Rows from block 9 of the image encoder of a small image captioner, named by matrix and row number. Rows with one number belong to one neuron. Each number is 128 + 24 x the weight over its row's rms, rounded and kept within 0 to 255. All counts start at 0. Numbers have three digits each.
After each neuron's rows are labels from the 100 images, of 14976, where the neuron reaches its highest value: "strongest on" is what is common among them. Only what is clearly more common there than usual is listed. The data: dead-leaves pictures: piles of overlapping shapes. In brackets: how many of the 100, against the usual share in percent.
# fc1: MLP up (encoder.blocks.9.mlp.fc1.weight, 512x256), inputs 192-255
# fc2: MLP down (encoder.blocks.9.mlp.fc2.weight, 256x512, transposed), outputs 192-255

fc1.288:089115164166143087119129154114144126099132159152151158135100144168142153113147164148154109150126148137145146134142134166169114091118152142149138111112126154162107106158159165165102103134129108
fc2.288:148093097124102133102116097152134148121102159137124097150122148172115152135098157132104088103116110175152148157154166103167105114167137103130152163153148096122130146169145134167163150138154087
strongest on: dark (100 vs 13.7); large pieces (60 vs 33.4)

fc1.290:153105133112126106158131142129119139151108160094131141160146083159120099113139169100091097147147111150139125146139131124146125146144105169105135154168136108104159104144112146096152124111139088
fc2.290:141139140152114151172143162086157139151130091135153147089132124088126110145136126136117122134103093118170145113101126104119153148140157080136143152155150145160133163100135125124109134120124146
strongest on: pastel (98 vs 14.5)

fc1.227:142137131097122169102108139116149149129157155119143100151101187148131108131123102110160132103106098094093152162150126122156124147146121125153099149154113174111118154161126141157103133108139151
fc2.227:108124091139138130136107086106151102157116096151096152085129174100096160089146090163141078136114121129136083126156120086098115108102145119138123124130147124106139145129144105122164165111169097
strongest on: vivid (100 vs 14.3); large pieces (85 vs 33.4)

fc1.46:152111099089123130138134166150110099142127161125143133102081168141135151180139113122102162154104132137129158154178078101106141106176091151176135096150112115116095154171093145136128122097135139
fc2.46:133113159131103112177119118115151157126135113156118112146158165148112096104143106128175100132117146119092122166071148146136141117131097098135169151096109101134127145127161147164143128087113163
strongest on: vivid (61 vs 14.3); earthy (39 vs 14.4)

fc1.373:127168135106135145176119158105166096109090109135124152177132135124166164165093167149110157164151134083134140098135139122104155160135157154148150124128109148133137170147107111104156133163158138
fc2.373:103155101163160134105162172124106103124133157108102158123125095168137171123135107137084102168108156131091122147094123138094147115172109128092091164146131154159162122131103102162136127111128132
strongest on: warm (76 vs 14.2); large pieces (60 vs 33.4)

fc1.163:090162111086126111114140161132165132165150133165113137142135171132149128128114118127106132112143140116115121183102127143149111130164128109160108164093123113116109093106115120131091105134134118
fc2.163:124135157081138147113109149154169119110100150143083102128175160097160106129124120156152137127114095126148110092107154126105094088129094112099131091156130136156125104112153115095101139109134138
strongest on: dark (92 vs 13.7); shaded (78 vs 50.3)

fc1.430:134169162163089149100106158106107121132171153122140102098131162144171170127115102143129164099099159124093107154103162126153091124133141081157104143140115140114132137084105108139110108139120155
fc2.430:168137109166111157137141104102134112111160094095118093135165126092101078171136109093119099175125108100108103089137163097149145107126100147118146134142155118127118151086097131140148124096083138
strongest on: shaded (81 vs 50.3); cool (69 vs 14.4); palette: dark (31 vs 13.7)

fc1.282:157156139100117112088137133089126087142136126105141124108125190091093159170158140099164136149160145150133144132110094102117129095124091165166156117150118161188167129169142131124103092132151120
fc2.282:144127096105104133163160117161113164164081149156131112144140174121142142146120093140145080140096137166155140119098130091114165144159160130146131130147135135126157100137108132095111121138163123
strongest on: large pieces (63 vs 33.4); vivid (58 vs 14.3); dark (42 vs 13.7)

fc1.115:120163157107130168113122186152135131183134175175141116126106136154126138104097114103094150092167110131117116143153133105139080147116100125113138155103107143151152144144135126114069153159125099
fc2.115:139080096124145166108103096137101176080078111138165112176181118130159111100149107125149121134091109128148149102110159142108095134082147114104150119168166109153133164097100121148137131120113132
strongest on: grey (56 vs 14.4); dark (44 vs 13.7)

fc1.455:094169155086163120128096154121093084129158141113148098126141147128148153131082154103094118101108129084128134131154093158146130122124154127120141135137143185117169123089135171130172152101102124
fc2.455:095092137124148106157142148117098141140105150128121147128133170131138166116099158083123146160167163121159099118085109152154140149162107096095142153132092137101153115131118106093160146098107118
strongest on: large pieces (76 vs 33.4); cool (72 vs 14.4)

fc1.74:104178163078148161125114159151164076107097149149118149129121153105129118127119129115085132154142139086132119166137121118169145146156135113106160158104120134160106162109088157119105153107167161
fc2.74:146127117132162127128157175132135138098157108098115099177151113124148126119137146126087118167140149112141109140069098170122121109107109099162134144155101125149085132112129114097119093123108145
strongest on: dark (95 vs 13.7); shaded (76 vs 50.3)

fc1.197:104148159093109135155154123123130123198161167168119091152107144129131157164123176155097109079130120103124111084118156154158073163103102135121151147133101135158112107081150146123135107108138098
fc2.197:115159147117132173113127153117178125141158123150104115142119124122154110146063115100113142134142169138137084128151163132144086122110144123110154139121143130159115153134151092137102167132124151
strongest on: cool (100 vs 14.4)

fc1.319:148131102085101142124115177155144130123119140103094147120145130155157116141143144095119099122127105108130099090177145148102154167115120127124103152127174152136126101132125120104106144148093156
fc2.319:171142149112162165151156151147134098120152099099143099094152097129125155160106146136172147147151125109139095106160130128120097153127145126148161127103165162126166117127134124160159157104130117
strongest on: large pieces (73 vs 33.4); cool (72 vs 14.4)

fc1.31:099099167122101148108131132104141087144110130111122133167104109165101162142107140141134149089122105080079101110140119170101093154103089118096104086133139157108130086111109162167137174150152156
fc2.31:164110124104124152103140120134146128108103162147164114101099086143109126140112113135100122176154150164150092128124126119132136151137147122128132108131119099142150176117132117092086153149145136
strongest on: cool (100 vs 14.4)

fc1.59:151140105104132179128087140095133080125136126089094120141113123162116132143111119118077117141127103119103133111111111099128138116108152111166145126101142151113113146120127129117161161095102126
fc2.59:134128105132114150092151135161134131142127082102117116115104135161116142164104155151111124150122118117153170154135123122157174093104140115092106114138110112115101156170125115141124135152158167
strongest on: pastel (100 vs 14.5); large pieces (76 vs 33.4)

fc1.318:120135146114122126095139162097147097156131169136124115140145153155140120129117135137144116124120141162149121143156150121132134125139136159097113169102103134133124132149140102088116109108105107
fc2.318:165092152162151149119130103159101148120118078149153136134172146146165092109132104123137174125116103150147116099107164113122104109106104148087136104134145112154161109088122125134154118164153085
strongest on: shaded (90 vs 50.3); earthy (83 vs 14.4)

fc1.226:126138116163157157143118158165132086163133121145103115124152163111109105130089114103092124118120129091144123115152142106110113127158165121093098089125115132167105144138101169121121136129157110
fc2.226:156086143104149145137109113125136129079112172114161117163151131153149170106095124145099105135135125144132158082115134111150138129115157127082150152170174148166144168130149157109107146123121112
strongest on: large pieces (80 vs 33.4); pastel (66 vs 14.5); warm (34 vs 14.2)

fc1.350:115117164095141120152134121124139136154146169150130101135092126124131153146137169157151127111102121114086135106165137106114108174114104103146160137115128142140126124101154147127112095132170098
fc2.350:109166122117106185098101140124180120146156114143111140142136113099150080172094129117092125161176154131134117116150163121133123136092160116142131126124142140156136152123140085142100165117089143
strongest on: cool (100 vs 14.4)

fc1.172:113099156102102110147097131121113120105160142145099124131119144143080122158138166125131126152131110134111143104099104123110144184116143147099127121120169133146120157093161136114145120146160130
fc2.172:150141110114116152131116155153113121122074143137122148096154127165112133140110132151137153139105166166126117104082096172066174109124135101077134094126128121084112147094113128156095168139114120
strongest on: pastel (66 vs 14.5); earthy (34 vs 14.4)

fc1.443:080162108119110120090103113107110089146124141171121105135102087138130110154105177098104117113110165131087158068131151140134133107156085144126130127122108156102144138140115113122143131119086103
fc2.443:144111140106133109129098136125164122094120121110171156121144145116173158103140136101120095106148173121115139147117161137106105133123126164116181093103158168130129108108134141105165170159149142
strongest on: pastel (66 vs 14.5); earthy (34 vs 14.4)

fc1.466:104152113101161122136103093099116102102135137121146131099140124115085173191106121115080100148112117119082164097156091152120110104120132159156160095142123122128160195123140124149109098108102119
fc2.466:176141100090129115184131149113144138113129148118112131069146124134122109136119139119172103122116121166113093132075077107162158137153144131140160158112153072068146083162125127098122133117172133
strongest on: vivid (96 vs 14.3)

fc1.469:110109158123160138099121124135127095144094104114126156128140099149120138099113141143127113144147120108127107132113128129149098145113169136139106088140173129113133109110152134113094205129120083
fc2.469:174104125092105064124163110126106148080130136108139091108118118109087117095167134117131130130112112176127094129100078081121161099136165152122149141114118144114118119127140174124143117113115129
strongest on: pastel (88 vs 14.5)

fc1.293:156153175085169133094112172153142080098164146154141094088115135111085121139115150093156081135170114102106124102134147155158138143155086124138109167145104130102164132145120149139099123167154106
fc2.293:117113143128145135112179146111090114085171149116087102132120148090135090134140163123122169124095129127098122099086094144143154165117099159127118125146108083099100146125155089148113089098099101
strongest on: cool (93 vs 14.4); large pieces (82 vs 33.4)

fc1.22:142172090112149133149123106129131083105121120144153144129129176103114137187115169122114115143139125116092153090111096147138131120146105166159160118118160166144118177144107133165186096141149158
fc2.22:158118130112135116133136139085103139133108098127089132114102153090112131157155149101147119149131120097123126149090090114167202119149154106117131178082125116121116104153131132129160128104139153
strongest on: vivid (95 vs 14.3); large pieces (75 vs 33.4)

fc1.107:105186133155166127133104126093137157144136107175109156136144119166098100152149102144145109122156123111122111159136125099140138143111159122113095105123087185133131107159126153145152128094113157
fc2.107:122100095097082156127137134125118118101110163164115102115147145146172110144129118099133125140151110089130113130133093132177146124094143088104140109134091101160120100097152107087133160078172108
strongest on: vivid (100 vs 14.3); large pieces (91 vs 33.4)

fc1.237:085141165153123119103112149128140115112126129161126149129082084149123111137077120124074112114157090076107119107105123180161124149142111109094138107174146131083121114131129122123131202135138151
fc2.237:156152114107095065137125110120086149102108130091152115113092105121124126114122110130129116140134140148145117134087088147095130122148133130135119124151091096115098131112080162109160138128149122
strongest on: pastel (100 vs 14.5)

fc1.118:122128125087119153155116128147135089187168161159140132148109101161148139107134138122098157078133135096102104092150151150111093155157146101105128150169127159132161116130114139095118143136143131
fc2.118:157109150119119163176124099156167114106091118107141111136157110139128153120095131177107164130108121172133126094139162153087123098088112108138173088105113142139098148142145140100120154146092126
strongest on: shaded (76 vs 50.3); dark (62 vs 13.7)

fc1.99:133163117097176101089150130119160129135163147147104139123105151104158168147087102092097148112113148125104166119156158152129155151093165133151115115166148126127166159129134106117099161095122093
fc2.99:081143112108177149132177146149086137105159116098147151096161105100150162137133147149149152158114101104131108117148100118139117125113147096115167154123146087173124103124099080127127121173098138
strongest on: large pieces (89 vs 33.4); vivid (72 vs 14.3)

fc1.3:155123114103133165109175116134154126122164159106098128121151165106160126148140097091098131134138091126133134134164120126108133144128120149152111104155155137144165168139115141095154142134151108
fc2.3:114115165115180087104094119125126172135124124139083131086108122147150138162107151153149127139170171095156102150121132123156120158145150107090092176121125128124167094161139162164094095139109133
strongest on: cool (78 vs 14.4); large pieces (77 vs 33.4)

fc1.353:091112087125127179088141151104125140105116159164144141117103127146096130119149135140102099150143135119097122139173136133144150140134168120154104126158099163176153176168173131163097137101089118
fc2.353:144149123150163091148142139148140168144098140115114122098149102134139144117170111150124091155154139096158150130133124117146131143155151120122121153083102090111125143160109091154148077134164115
strongest on: vivid (78 vs 14.3); large pieces (74 vs 33.4)

fc1.324:122115097148114141110148123136096159161181103143117157159134162103118095106103152112113153110152084114159142138180161157115141147126160147162123085129125129150088147141177092153137153157165106
fc2.324:135086109130150168166106104160092135126125136127130126119158138157118111131130173102123125153170087123078180138109160153160119173116139165119130153084161116111100112107129123102132162138132118
strongest on: cool (79 vs 14.4); large pieces (78 vs 33.4)

fc1.444:153184081120148095152125141146091101143149126117148141129095118142141137102116114123146099093102085146138162132169089164140125140143097143157161149130110141141174165175170147130130110118091141
fc2.444:098099109158103093152143110133087148119079127166148127143131143158140103147107151091092158106115126099135160166090101107106096139093137133164139105104161137094126100130156099098104123115150090
strongest on: large pieces (93 vs 33.4); vivid (62 vs 14.3)

fc1.291:135109152130150112111172180153119114142164177143135102137135124172155135087134109091129117130129096070102135112154131115120084173133119136133148122099095116165158113128146113121104175146094117
fc2.291:162111101129075109154121082127074144101101123131155099123138119103123161105177099110170143155123122130154127129111095094143179100142129166166138152153105110128124095156111175120156112143151120
strongest on: large pieces (86 vs 33.4); grey (82 vs 14.4)

fc1.24:080160129160183110158131122142158087163091123096111105144111120150149170110134170114096144095138140079084168098118094150118089145101107101176144121105147156167119117112158165133152105131109135
fc2.24:109122161146173096135158101142093117167093096128120132106154139137131105164145158159125114167109098095091100162110122161104099125171134122149116087117105121132141156164152113089121121127089092
strongest on: large pieces (80 vs 33.4); dark (55 vs 13.7); warm (35 vs 14.2)

fc1.151:095111139084153140103121153096099106128109169110109141133108154170087102176117139101145116152117117087104114138125152124156098161126136148110103158159118129177097132172140123133086106110142156
fc2.151:121109113147146086176100127107118133128114139148142096071139166132123140088128115108131108116141104141077160161099121142154111121126109147112099106131103123140089144147105097103139139139131093
strongest on: vivid (100 vs 14.3)

fc1.88:158145108116114141153093141155150118129117146161087140111090135113119123141118149112134134139135153110133111133121099098171170169149131173117128115161152110147168160148168117126166117140110107
fc2.88:148166143155094121152105121150108148167115111092121133088142102155102137105154092107172115104128141112099090113110158108160168080158107115159154107139137153158111113160100141092125168123132126
strongest on: vivid (100 vs 14.3); large pieces (69 vs 33.4)

fc1.412:082140164140131130112105135111115125124105131155149165142153110150127099106099108099113103088119100080106132145135167167102093102157117147120131118111127131108153147105118109122155170114099140
fc2.412:163103115162097073138153112110126106091106164118081084101145128095113105111161106148149135127089153166163162165084053145126137091128171132129122116121127155126127130119096146137096144112129124
strongest on: pastel (100 vs 14.5)

fc1.298:145136168099118126129165149109161108137171139131158104126145085120111107100101109165128122091141142104124090102169125103112096138121126132118129115090129132166117102083163086117149123127154098
fc2.298:125171109111118088116114155099139109113144136136134101105129128141120147142108091136144126146144157137132122164164156072159111145139136120149137156144139159136150101117110127138169107150128130
strongest on: cool (100 vs 14.4)

fc1.349:094129139108189125133095168099140134171107143164125100134132155165103129167123152132114123153170136080076138101145119153114160145155116108134122106168111147151156145170126109145128155143118105
fc2.349:136153127155135122139105172148093157138094097120127155097114136141109141148132129158116110103158163089109110157094150094171138119146130092130151089099131143135105125159133140110085178135132135
strongest on: large pieces (77 vs 33.4); earthy (69 vs 14.4)

fc1.53:123176080135169163118159122105148092130094128138091107109098131157085141127145110133116115147112146151132142141146120135174138123116151167159090106156118169126120162130126112150110106099143130
fc2.53:130147113121118104155148102095129118140094125113127110063148157122107136104165110105126107104141130137150103167142152106124135106170106078157126151072114094102118079151112119151126141104138123
strongest on: vivid (100 vs 14.3); large pieces (63 vs 33.4)

fc1.114:124144142115164104113147144124149118156167139107166123145150133177094134094105121098128161109149096083122174120135142124113133153114125123087091136107154115156156167103152171101073135137100133
fc2.114:109111172125162137093165097168134130168110174099134124144100142135108096162147089135104169141154153129102117099138161142122149132100124128132115136139124118163103101113153101157146114175115122
strongest on: earthy (99 vs 14.4)

fc1.201:148144162129145126131140156144093093143116111144153137175144121154106109125104147107066141167134144147096164145110092140128113145135157176093146143144134115134135103127166125155086174170101088
fc2.201:093117105141164126091138152130171150144106133085141091179091106140099163106126106131137099163164149088147132139168132098165091121122109141119147100177117116134165101114166145160108109097118093
strongest on: warm (100 vs 14.2)

fc1.67:105157120134112135137158149097156112140193175129146104105112129150144111100163101151134108112103142107128127130156167119151089145117100153118136174103103109130110116148110115097128148112140150
fc2.67:113115116175126119115084082158133165136119137159108164140146124110152136107124140150148161155104100130155146088083163117107154099138097152148156132144132138118138139110083157128150149159092098
strongest on: dark (100 vs 13.7); shaded (76 vs 50.3)

fc1.449:151176145140121164106133126096120090158132123140110101146108136170141118128089107149120131123142067086093139138161085112179125143105126155107111132104118097150149146109144155164147131135106160
fc2.449:098136154106122126101116132119115119148093135108093097098148152131101113094116083144140128105113163109128121169132120133140134157145132112122161153129107144105142106147166157117157110084093101
strongest on: cool (70 vs 14.4); large pieces (66 vs 33.4)

fc1.113:115148146116124110127152161116102139175128120148138084138124134117109124100149168154136099127118116139097141093131117131150142170142173093136128150150113152108124105136156100149159141162132133
fc2.113:120117089113094075136124085129124123118121137101143144108114128111110126105197152142126120135114141167105149121070098093096188134110101164095106148144111159138149113121123158141223122123156151
strongest on: cool (100 vs 14.4)

fc1.86:105139091134176110102099127120106146129125130160104142159154173104117101182151140135147133144171119091135114111146142081171104132149118136127100138129143127148139150141144143109102102121079152
fc2.86:165097137148090088159105128096130170144095162086156120077110151136100133079150091130153074121144130087152122177139162123156127133174138145108137147108113112103123136109115110123133166138149132
strongest on: vivid (99 vs 14.3); large pieces (86 vs 33.4)

fc1.427:118107185156140127142108118149162135169145137164146118100133107170172140125090143148102114109115103101092108070115158159116080180095120104126154165135160115114099092098132129114146176133142103
fc2.427:167094130166095105166126107116139128116132112083171141102158101108121143110160089145164107151099148174159081124115147084126166099120117132141112154116122116109125114099115141122140099136171128
strongest on: cool (100 vs 14.4)

fc1.474:150160167098143118149128132146154087177167181124146103117101128142119175143109146175089099106150108126135088126138154156146105182088130124141112102112092169159148140088161106134079131141128094
fc2.474:130098119155107152135101124121178146129147133149136105129170125134145102106104134105146157159125181156147115145118131137083138103124142156135113093157102156123111142148127106117119147159109136
strongest on: cool (100 vs 14.4)

fc1.418:086122143157125129117130120162139146153157100125151146143143082168149151105122104131109100140123104122129105106101126171104116149093145105091096093134124084146172083142157133103117168149101116
fc2.418:134163106152076089169168143143133131106141157077109104075111157123084173109131097129131102103163162104124088159097129115164172110149107157111132110125139092085146135107165173131120085084120152
strongest on: grey (100 vs 14.4); large pieces (78 vs 33.4)

fc1.191:116181118093158136129143108101144098132145105153144143138097149100121148158112144096114122149125113110111140128141083104159133146119135152170112102143158148137133148143137135164133140108156128
fc2.191:174122114131117079148144122112106175122116136084124134066114137127114129128162092120166081138155147100130091153107094104144181139157124092144118174091084118114155103161136094129167132093145113
strongest on: large pieces (72 vs 33.4); vivid (52 vs 14.3); cool (48 vs 14.4)

fc1.295:094128128115170114146129105093097115124144133151115169156095165117083129140113152137101122140162146131118135122145116130168137109149163171132149117149110161157118193172120144118158114142136163
fc2.295:160159096148141093154157107132119164113131138142125141099114128138155126144142139156137109160145126160153078163095092132131164096161153103102162132093099136098150121122130094130160142144129162
strongest on: vivid (94 vs 14.3); large pieces (70 vs 33.4)

fc1.485:153134118152157149106168145135106141121091128107093114118122148104163141117138143100157160133153112124089121162091100117114111148115128117088166098145149135148136138129154143129116102154119165
fc2.485:101153150136105164111111108088106119102157095106088150146117092145086145159157140097173105115109123162134118170096103164130094139092119120169145116125143128149142088140092101092092114157164158
strongest on: pastel (100 vs 14.5)

fc1.428:109100150112152144104116170165091086161137112136094132153081111173149142098091124096107114134140101104149135113141143123147099129111129130129131115158145141122129150128155088117126134118105161
fc2.428:107110093160158137099110113122099148112145096117085161107122180105086157099113148097171137126110128165101120110072142107123119100128110146124108101161108101142135137143125153112105108142125100
strongest on: pastel (84 vs 14.5)

fc1.78:105163118099145101110154104122131091153133111105160146132076103103125127117123120144068141133167140108108146092130144147149143127131152096122095115127156135118167143080151166111152175134113091
fc2.78:119146145139181125145122150155154137127088096125120129098112122127160118167095153114110162143136119098134122123138140161131116149134172135148152098109134136139137151123109115138136126137129129
strongest on: pastel (100 vs 14.5)

fc1.52:133164115152134171152141137107153110137127105120114083106147115141141118161139146111079153112110089091081127126131070112157113115161149153122159141152164126136158164115097140099126145133091163
fc2.52:175090146085135086129106156146125168101137116153098120134116168142080150148142109120162120109114150138152154102114120155122156108136115122114103142163159100095160142121119121126133123159140124
strongest on: large pieces (73 vs 33.4); cool (57 vs 14.4); vivid (42 vs 14.3)

fc1.362:122169142098157107149148142095122122188146152156116136098132128164128144134122159104119089084135158136149096153179102102119096110145097084130157137073086090137156101154122132093101124142128144
fc2.362:113144115149102161155116105152119143129110131143118161170135116122172125122127154147124124141121099143089118113102167144094165071095143143131166103134160156099110157139119144150111150128139093
strongest on: dark (59 vs 13.7)

fc1.70:127084114124132137136127118136094157116116129150103140131136081157127123108138134098096126115152091119100119118104151146134143108102104136150108141103125156133134142159092151161143136147097094
fc2.70:149152137106112156148125124133170108126126097166166126151133130131179100132129146133107159143107167151136116109104143145085114105126098117083168091140149163134114122123116140132125140097115096
strongest on: pastel (100 vs 14.5)

fc1.453:150104144137138165163166103137107157152170125093151090093147137106127139103142140130101149092114143098156143132102092152118159118138114092128107125152128093097093157121179092122159126109127155
fc2.453:108160094131098127141117160111111137111135119110149119118125167118140084154120127124143157096140100143107089118164110110084146164129141153153149125165102129098140107085084149114154140104104086
strongest on: vivid (83 vs 14.3); large pieces (61 vs 33.4)

fc1.302:109119158131128130101126162153120146181175155160129113150107107136157138114099108101097097127107115084100158155178141135134123167109125135165128101148144134133140155106148156150081165137132088
fc2.302:113145094094107154161168169144141123130134156139138110108149108088098153101111167094137121118165162159119076143142152125137097120117123152119132124153080143132170148140168098108095122113110141
strongest on: cool (100 vs 14.4)

fc1.447:069168156139186114118151152145134073107147150120154102174141128161100100122117163113105147121134087106072118099128120101150113111095140112160161103138114102145152178116097168114122157105124125
fc2.447:149128167138151137148110106113089088140109103153172092155112108103108119090135135147162105120125164147132156099123154150101089119123114116108146145147108118123158135106095116155103116158147139
strongest on: pastel (100 vs 14.5); large pieces (68 vs 33.4)

fc1.331:135146095119154145154098111087139146165129114115130086095112133095135123110110133154105103128106144132150119150145090157130137103162146169149130141143106096158167132171163172129100102137092160
fc2.331:132113164100117136142120117112128091104091145102139101147148171133147138147107101110163159133141111148137090147120104149119170141097119115106137143099111163146132164111109127137169105152110153
strongest on: large pieces (75 vs 33.4); earthy (69 vs 14.4)

fc1.403:144148129107168123114104118110138104131146139138134111156106151109124142129099113111085134171176087121084158153159129139121109167111176109152121100107144158145119168100157160125125099146109114
fc2.403:125120159123149082139092132105129169095124161106135155074123097143087136087157085084180125132150118121177152125103107110177167163107115094163113129094133093096142096114112112119144140150143139
strongest on: cool (100 vs 14.4); large pieces (66 vs 33.4)

fc1.264:112132162137123093102098144163126144119154144125105094122121095146144122143158113096105139121118127134114139095098151110133126162160101131092153158142113160136132150099158155168093109165114092
fc2.264:104126136081174144086120137155117122155150100144109148145099102108152103166100123130155114133104124100149115115097119158182152122168139129143162122098127134143138134137091095157121139099117137
strongest on: large pieces (85 vs 33.4); pastel (64 vs 14.5)

fc1.153:086170127094112148136151134145140140114152137102095136148111106171155121108100132143093111144178095075159143096137149124171103156148172152112112142127115145154116111106165132115118129136097124
fc2.153:123134092127120116163156086114124160096139103141158142085166116121101129089136170124173111113106086160110106166110098083094124146158141161132116141147122139138133132140152152122129089086141137
strongest on: earthy (100 vs 14.4)

fc1.462:145184167101119139120163159124170104165151107146097133135145143133173164144153146136154108110157143125115138141131111132105120117152142136124127132136083133115146138112159127091071144105150118
fc2.462:130141099150119177112074098158144120113121084118150120143175160143155135131135140135154155125101124134129103128101141111124091103136102104097159116182121126109135114084140165134095132160122094
strongest on: dark (100 vs 13.7)

fc1.379:079166153087105139150152117142110134170120125166109125113135090119106120112088164119139157115145095074135128156141115122179108143100107130165130140106119140117109126171170099141116169124145129
fc2.379:161086118164107091155126098132130101135139112102134135110115153093102164150141135159167136136095149130142123150127081109113171140165105147124152101113140102118170106106114149153171117127122146
strongest on: cool (100 vs 14.4); large pieces (64 vs 33.4)

fc1.473:143176097108159093157156155163127158162140151110122154154084144093123149131152089152116128151104126158132156108166161163103087098150170120165121139114134137153099169118111118123116165129111116
fc2.473:163114110122088097132122145147125121165098092109106141129159147130139101103090128170117166115114146121093131124123096143123156130150130156138116085137096155132145137102117145098118105143144121
strongest on: dark (99 vs 13.7); shaded (79 vs 50.3)

fc1.174:146108155130135156120099149160115116117126142166150145158095093145126156152112150131084141090144070101073150093105127169153128140098097144137127101123176144160134166143160151169144134156126130
fc2.174:155123129127092123146159104138171122109121105147090104118156111136143130171170145136119118134095105173131125107088135165094130082137125166138174106084140163123137119127116159105142072145140121
strongest on: pastel (100 vs 14.5)

fc1.175:117145118120164108100137143133099106101129104157164144108083152165113159158093129117092128120112102116105114160123088141123123163130086118168160144149164177155096177173163161156123154148153125
fc2.175:131164122096136110113108140092111131113098107085148130100155125102132159104142103166149148123156122123121143127086116151130135103146110121094126143099122086128097074121096107103141160074105130
strongest on: vivid (96 vs 14.3)

fc1.426:150116165104166147109159092125130113148106167138140130159132108117142125145152100141098091097097157106144128114119102120112144166136134092140159109102143155099089137118155088155138154103122102
fc2.426:142120086091161159134133138110104126090139102090171121142159124146127150140164166098141145088105128128141165133133097103127097121139091128146129152122141097148142086164104149094172135121134104
strongest on: grey (99 vs 14.4)

fc1.66:138139129149130107150093111101100091115096151145153158114153080144130141140095170147081107163127135128113155155120133153102157105151133106118126095123158165108152124091102148138122174137110110
fc2.66:149162132128088138093111141151110134154116147111133146165094112099097126117147123126147166157094138138134094098127151081111118115117129115100132106135140117104163091101158130105140118140137089
strongest on: pastel (100 vs 14.5)

fc1.346:137116124141132162118154160152114137141091136160150130134122119122143105110112164108098097131111144160158093101122154109094109119092108163131110117107105103093112162108143095098126101144093164
fc2.346:120122149132119112158127126105137143165125144150138140134102142141128165154110168097126125134124093159158107165096097099110169115118100090118147164165167155129139080137167114149133091121098164
strongest on: cool (99 vs 14.4); large pieces (74 vs 33.4)

fc1.16:125137134109167132095124165172155150101137155137156142150168147124121168147118165094154144110124133163117101146135089141143142120151134156147096105103111130119153151138160159124114085130157159
fc2.16:153130100166133097123158111135157142164139095116112104108093139118150105137151101149159110110168169118137120151136124125125153108103116153143095165114107130157102078095102132100149178124147152
strongest on: dark (98 vs 13.7); large pieces (60 vs 33.4)

fc1.333:147163128107177157106118131117131117130133123145099097159096131097151121160096155124099152121108111115078139125096086166119117157116112183138156101109126148170117185128099176131151101130168163
fc2.333:134109146080145108130133135098125149114104124107096094080085139123109138142174156138107119118100115114168123144076110128123161147159138118110120133123132103087137081177121147113118120135154119
strongest on: large pieces (77 vs 33.4); cool (64 vs 14.4)

fc1.91:124159101138154163137144127158125113143151113130139128179107126137154145182117147160108106159113120153124142157135097151127154129136146109165166098139109134150155172145099120103133148147144152
fc2.91:172098145084146117129104155126129168126103134125079147078067167117091118112124144118140088127130127133169121135134099119134166139158130136088138164128109081089156114134143106094098125104151133
strongest on: large pieces (70 vs 33.4); cool (59 vs 14.4); dark (40 vs 13.7)

fc1.354:122105098135177105123160124115100102116115166170090093157127163104160114153100139128140144094133128084149154143158130106143143124135135152163151130091097165120102129159159172116123168166134144
fc2.354:105137113121162136117135128181148114110121126117147118126159146098105089091121158136151119138154157097131119115072152112170156089156151151128149151136148097109158112163122160144144146116130143
strongest on: vivid (100 vs 14.3)

fc1.220:147094104123166141130100112108113136120094143119161170141085088152145122090125106117124134124138107137122136133143141140122129159096104163134103118168114144088130112091102176151143123096148095
fc2.220:152166141125126162101120086156152077117103135110144135141104124148122093130118131143091162104123107149112114089110147113122104125109140136141171082144149138120142117133125182123109123104147160
strongest on: pastel (100 vs 14.5); large pieces (71 vs 33.4)